Weights of a small model that answers yes/no questions on an image's attributes: 15.9 epochs.
Rows from block 3 of the fusion encoder of a small model that answers yes/no questions on an image's attributes, named by matrix and row number. Rows with one number belong to one neuron. Each number is 500 + 40 x the weight over its row's rms, rounded and kept within 0 to 999. All counts start at 0. Numbers have three digits each.
After each neuron's rows are labels from the 100 texts, of 14976, where the neuron reaches its largest size: "fires on" is the input token at the peak. Only what is clearly more common there than usual is listed. The data: analogue clock faces.
# gate: MLP gate (fusion_encoder.blocks.3.mlp.gate.weight, 336x128), inputs 64-127
# fc1: MLP up (fusion_encoder.blocks.3.mlp.fc1.weight, 336x128), inputs 64-127
# fc2: MLP down (fusion_encoder.blocks.3.mlp.fc2.weight, 128x336, transposed), outputs 64-127

gate.100:538479451446498459519556530510464524474545580450549495522460504574486529480527535533505469487393511543515522490511522444476436434515477463486486468464467471575479563501545430508500476505527541
fc1.100:444543569537491514477489453436484551525453479596517498424516467529561485568446491484610474513487410442463440552505453525508553563507569541453476484507550548469502541502522567483477578486415452
fc2.100:505494528506417555508570470486407494516498497492539550538553456524483478511454495476466556534560526525491522548536589495455580474489543520463515464417487451466468538482473507522583510539493546
fires on: "minute hand past 11"; "minute hand past 5"

gate.325:474467501479444493529501489530560484546491486422462532556495471518437512573512499435530440458554486517506501505444511566496454411529543552530498540545460483510534481526464487525533461557473473
fc1.325:433463499547465541494531518483478480467493544502503553554453528468488558551479505481528523500484522535494502467530436580532517509561514458415499554473531452497586509524481454503529404523526507
fc2.325:467471549397613459453501485450454479489528484558472445482458428553518421480427464462536530518508440521507480497510528563513518539483501519565492526490590499526466498444582515579438472490477515
fires on: "hour 7"; "hour 9"; "hour 1"; "hour 6"

gate.154:484516531576471549422497512492517495508485496493410517488439470545477506472457469473486546526506458492560505499525518425517524456501519470460497543537525608423519550496488503487494510506416540
fc1.154:487459504511448532502449539535581588580510481522500495484480513442509516524564488512458497514538527544515523436492475446583434554497513470463508481493548550505565488539510509500566476479536514
fc2.154:537499521495571426463511592522484435529516465492510535523492467507493536502431504457506510485511530494552515430435538474466507538497494506529498515487589518515430519473507529511538440534471538
fires on: "minute hand past 10"

gate.1:477628564437502491405487477526515589490515539477442500484522491503517503450530501603442516527512524523456488546430461528490523519450586516520462475490503521447483459512478517508542497525539463
fc1.1:459538546483435496500502514493461500529490459438433467447509533560530475528538507479479524500450557481474510487475521425536514518568469569449480515567533484449530436466436517484486497468474450
fc2.1:458597502430508415464503515523500446402497522509482444470469432517506533499479573520504531537519538496465469593473532452494547556484498530522493490464535577461500468508547550473444491529430538
fires on: "hour 7"

gate.248:479529479473495550536568421495536534456562491454420444521510442438551452525462520514495500480474507495466498580521482542455423529430553476436459526509577549485539534405465475420513524524444563
fc1.248:529469503510500438545475597495495479569462582527517496499500482427552462505522497543475504441470479471505487485550452538528507487554509485517458575458480405553539492496518472537481443467521506
fc2.248:504460511542466502499452571510571527554524445514487580517492473523464483498518452491426477520468501474536572470547518475464478437578501542480517458476415464496519474456535448483580538471521540
fires on: "four ticks"; "square case"

gate.61:489464543618540541539425488535546492554440527456531546429461553509464574535535502492618437441452472483462516537494482514505515492484443522465483488528501516410513513502513460496539529461546490
fc1.61:506545474423444425437504519538520487461482469523446497545549459565497428477412479525438528535485499489476497475526577401524492479543561518484514528498531467553531527412488559519480491475446504
fc2.61:510487458497488553519515512522510507528468477429533429521436504524507534552510491485463507544533549519529535533507520420453523456367546429526494455511542472487500535559498477501597493536554522
fires on: "numerals"

gate.271:476518422544558505505478564439440490476472581478496481443436563554502455491456504516598507465474493471507532537465432493511557478516450416532477489422519500437486535461517553529510456616477538
fc1.271:507455524478514495451524491601489538500526534552501561511553478501461559448502490438470424505496547499532538537600513503486489541490501590528482473479407444610418525510472493421512498420526463
fc2.271:470460390494520502553510492523525471552463519471569509507454518519513484528512496494459475439502498475545527469528485504498459482475411468529513492535537493499577459500537450484581478645565522
fires on: "minute hand past 11"; "minute hand past 8"; "minute hand past 5"

gate.233:455455531540487441525562531567502576535538520496549502500459536464563494554542497547512515520416489492448494539483452528530460561549489512447535438475523506462482496434492461480593546538525519
fc1.233:453511523470490539523519541496458537500463428529549463502472532510485550533425479506545605527490521498523441464456477487567481575480428458505514502494597514481545460446476557509474498498463458
fc2.233:451476426549489479540512515523544539562466534460538420485432593469475524531515524506521565465464452493568556481466484502509484509483475402473530494522500505441491486522519472522499471593520511
fires on: "dots"

gate.98:470417439533524506510521524502593470555503534488456425538476509444479421492549563500460490505545456505492539486529473523524448523453577448509566542476516477499504497553516472529523465532534483
fc1.98:487442401523528554545528504498567487510477559495447435525522548437489427474458549530494516473526453540564538449563462543512411561439494447496595571479505456529494536513471477521497459517541466
fc2.98:519485423507445413543438488502549478550446543523497424504455535437452463527535544537501530480562469529546546436488533490515448452447491439477544550541505503538510489568548476545435497504481468
fires on: "minute hand past 10"

gate.139:545490461519459489499452512505503454512474536466531449478513518500443489431508479484505525540558564520521517541433561551475469533477502468553556528498459466456553561498551504525507497557505493
fc1.139:447518496481435445415551514529535576459477517490469568569566473589429522449458528454476558502464511486527492501517487477563487490562519497450524512497489543525523514531541566536508456453503463
fc2.139:568505523507466438558480434479513576491473520479525498471494537479575512597504537588587492487543467462451562467487506411472398501450488521515496484525473423497409568541468515538481544548540490
fires on: "numerals"; "dots"; "hour 4"

gate.320:457550517455429502465535491509515445515459521437479436513539467503438510504438548512497521479498491551563503523497510510473442602528492474536508444553447548505518365555512536450486559507490481
fc1.320:576481459527501474556445499531512510545498457584562450518508424487430545445473525450517527510468482447471520457485478494504472530476463509549521475536558494529504529480517523450515412510521485
fc2.320:504500492436535570510532507557473482496547439478521431501421506526462499456553508481486507501573478559514499479415465452469474461537495461554494514470518525502395502586523549499528540498541482
fires on: "minute hand past 7"; "minute hand past 1"; "four ticks"; "hour 11"

gate.149:481529521533489530538525554387487439455488441489514473514450523602513493591518511485509529529535560480487486466401498473497541416503553452509531489478538516460538519460514484545492523507492477
fc1.149:473536506526521542509480524439539468505512496455452461528522556533530462448511480599519555592544514509498537478477544406526525482487599441462494539470524484425476476484463564519484465566481484
fc2.149:503460579488518534479515488479496515506498496488548511490489469501515552549517517474510453530478496530431457573494489512487457536440563559483500488488538489503425539516458482517532569387509516
fires on: "numerals"; "hour 5"

gate.42:506534457531461501546481455525529501473541479502518503491558496479550451493500400525491497525557453399541485498569600523466433449542553579436527508530462517439529448438399440471520560479499495
fc1.42:497515528501534558501495482446505472515468510483475548545485522521490525471470508540506553464473488560488480477472474519607540496541428433471518526480543498486574503463568491584395408537480525
fc2.42:554481460462472557447512479482436473545493481484537531537468499474444546492476493438482516435473543481543595524459544490514577489488423568475536496493486544518523467549541498513475497595505575
fires on: "four ticks"; "ticks"

gate.193:545571461512498507530459412564536548505433506510529512525503509537472410498499467481485523436528474472506491496525574515487544608562498545457540429527561561489502441565426479482471544523398450
fc1.193:506563454511510542458497557505508450439439518447474485410517527470533473483471527517490527530546457454492488419488519460516521517510536406526502527569415513495517511487477536521557475485461514
fc2.193:512450511481519551456498575527538464502485519516549503523458451520488523483491432492540547531459458512522494451479505477465524476578500413465513534443415471558509505480558475536485473538568435
fires on: "numerals"; "minute hand past 4"

gate.156:453476509543463459449470478524521459553472504488511518477535483545466577488432483359540525554521484603482480522456538596441544546509531487510554427508512503481523539487501491524476466548509450
fc1.156:503512495613436538478478494495513416523482479586544461455552534501517575457443488533515492441492480547503560502433547477479506557535470457482529479569553493384524504482476545539450491490454450
fc2.156:535472505468454397520471501477588510530548519476532500547484475458460453513516480585445505508501406533513518524522541458506456469464532457474428549500485500549433525531595466453578504492538632
fires on: "four ticks"; "hour 11"

gate.9:497493516506425502493505486482472482599545529519528405450489520472472464502578503510412538523535520578551436491472496433484576536483548442508537451476542504490525410510523510471500485466487561
fc1.9:542449490569530585455433491513459546545501461407470548496530498467500534514479466548471508463503537518463510482543489469558477469448523480528460445504497503518575508447473478426494514507604495
fc2.9:487572507489435498519567513506498404513523506526540514493540449486510534522510501429461525508531552556465510487469436546498544589529544554563501580472491575518489447582508493485511483500562472
fires on: "hour 7"

gate.130:502527498451518510475580449496511511504577408477447500471438457532478531538508510457519539514547534502452473479447493538520482508465544540459558487543539551511491498531510512460500504516483534
fc1.130:533481483523470433428447556435504494504497612475558491505547528516503531492491474479524484484475504485546529486461510487516494464482479495538530504462464443547498531481463503594588442536549503
fc2.130:451540494504461451526513548503522541491509470584483528497454544546547456532540523533529474498444507497491582538527502480444537511571479529474461524467429491485486478525527517501406578470412480
fires on: "minute hand past 10"

gate.60:533566523434430485465530528573460494417606542489474550538477477550441526523501502527453519513526499481545501531513530518465552520534462551495478520546554517452577498490461556491507479490428534
fc1.60:507510569449510508537522560520510454490564500487528519478505542510520498503551494436502536478548477542586479507512485588508491532444556458560425473448462555439536485425455534529541544554501501
fc2.60:569478480537494443562569488513467542434537511532519536520533516555505464512528500503446549554411508506536497449527430544438484491445468435555515516489459488487421454494527475556483519516550518
fires on: "four ticks"; "hour 1"

gate.126:516451508542458586541497527491539531541534513505530499462519378465520500476491471518556466509471482527547435497529514473490609492516501517440462476458552492463516454473606481524530519549506534
fc1.126:452462513528524479470515457515528457434516490484516496528501502528477499537493470449556497505543543496554514493505514541505606577481466547360488509547581458488431488494537578526503515471418507
fc2.126:535526485417589502533506476476553546534518480464494513449491539521617532619460475568478502463533500495488510514548491518530446512519448440523508483473470425479472488499533499539451550516506437
fires on: "minute hand past 10"; "four ticks"

gate.64:456543527508477482528431455472555479486487483524491467526560460473543481508499495589461611523496470500484462493478519450523538487574560492443457494536540509477591484489490565536444439472473472
fc1.64:491526483498547513538494430470498397572532389476511484450440511466473503479595422519535554558520510495491483454521529536545515476490512496515532569621518496452510432496485455468533530534518520
fc2.64:510451477446452479469518555498488524467489491509479517493450486519462467508458558479504473403524527500485548481462506515526468526456405478476514494453497496569478562474549477507489464621490521
fires on: "dots"; "minute hand past 1"

gate.117:440478465520521504505474501531509486506448493538490420466425570537478545523520481455477537500525453472540522503487515549477467535468416421499512494523509540417524432497543480461490554597444508
fc1.117:486452490497540515537471477576512529560517535538496486476487516432572529510585497478417460494493488510491525523554444580512436543516471510480478499504496504458486463549548420413508561529523554
fc2.117:471467443479476492490561545510507482527503475483561477491463531511446545494525528437493522429469556499550532521493506499559543536508373466526536458522494475451523461520565484495582506631596539
fires on: "numerals"

gate.191:457468450480481499565550519505541491506498574454537363515445534483521442503535547499469555490556483441518486507503491508489420519498506386497501518539525494426578432552530506551559511527532518
fc1.191:416470489503456456523506489528595516594482501553478522530508530402538438508594534504428480457517457533463461517547480524551436570484490492491547518552521467461516401578508455447526521480532484
fc2.191:492425434451528494518541531526497451535494488459511432555435524539419559519496508428463516484573532456530520512514519487523485493470440424509540472487543496458554521528587471475542496587547581
fires on: "numerals"

gate.15:615493512526457504511514572481528605482539497532585525498508514434494506419495485443486542433501517586561535508423510593459550527575463470517459524526534483448475471488571518507507503479458564
fc1.15:570568503523485505532537471477501494476504438471600498531460514458481490488513494514511470503479508410485506501511401519495487438505464540445547452470452532520491492555448545545534512557547482
fc2.15:457521517465560473508504536524530477458533526453493451506509449442447612470487497477525474485471478543556472464543452529525421554536494441497450568467516425489453454526502463513523416453555509
fires on: "minute hand past 10"; "dark face"

gate.245:555509489528478482470441501488588472535375462477455514527519526421574452536504551564484478464501425524462566526467499476490522495472508467519471556460491573494573543507494474496520544533436500
fc1.245:569457486528480524504487450524496489516476550485487508525565522441496513406522523498516514492591479508546586532611557440453517514454539511503469535509446536481488478514471537457547536479490482
fc2.245:505506442513513504492502500496618474524506456471514547486571480504531410453524447502498525465565508536518486459515500482562462556535451478542552522567508474523536440520444476461564490574592469
fires on: "hour 7"

gate.323:478530476500502542564551476522453518490547504462564511487500462462516472501421467533478564454420523541510500534494478552519489515549474496502492436457537497480516516471498463413608558542484636
fc1.323:444453541497461474509520539559512533547529492524493549521535454483478453477493470492526551470462518522482478513433479541564561550521464541474552469489532507479505504535446453450596501550474586
fc2.323:457529481458531478540498495529545472572516493523497484481469554487472473537567531530496495518457401519474495516551492540477416519463527404525483500533497508497468474538581496476368555455444502
fires on: "dots"

gate.263:489502507605479465504484501514511490517477509511522473489424541507500526528450451463570568453475455515527519513479497578492562547549474446430522509539529608406499523511477526456564491519453510
fc1.263:446556489620457506409477514450495477504450509532545471458524486494494473536480501489534520546508428474516493449434514514442563488456516454554490496548519599472526474475522551503497473515437439
fc2.263:486525515489562473475486489478532559467537539470445524511532521518616500540472464504481523530439480499530475495492501500514435496558567474410458495466468561535467532514479435555380484431464523
fires on: "numerals"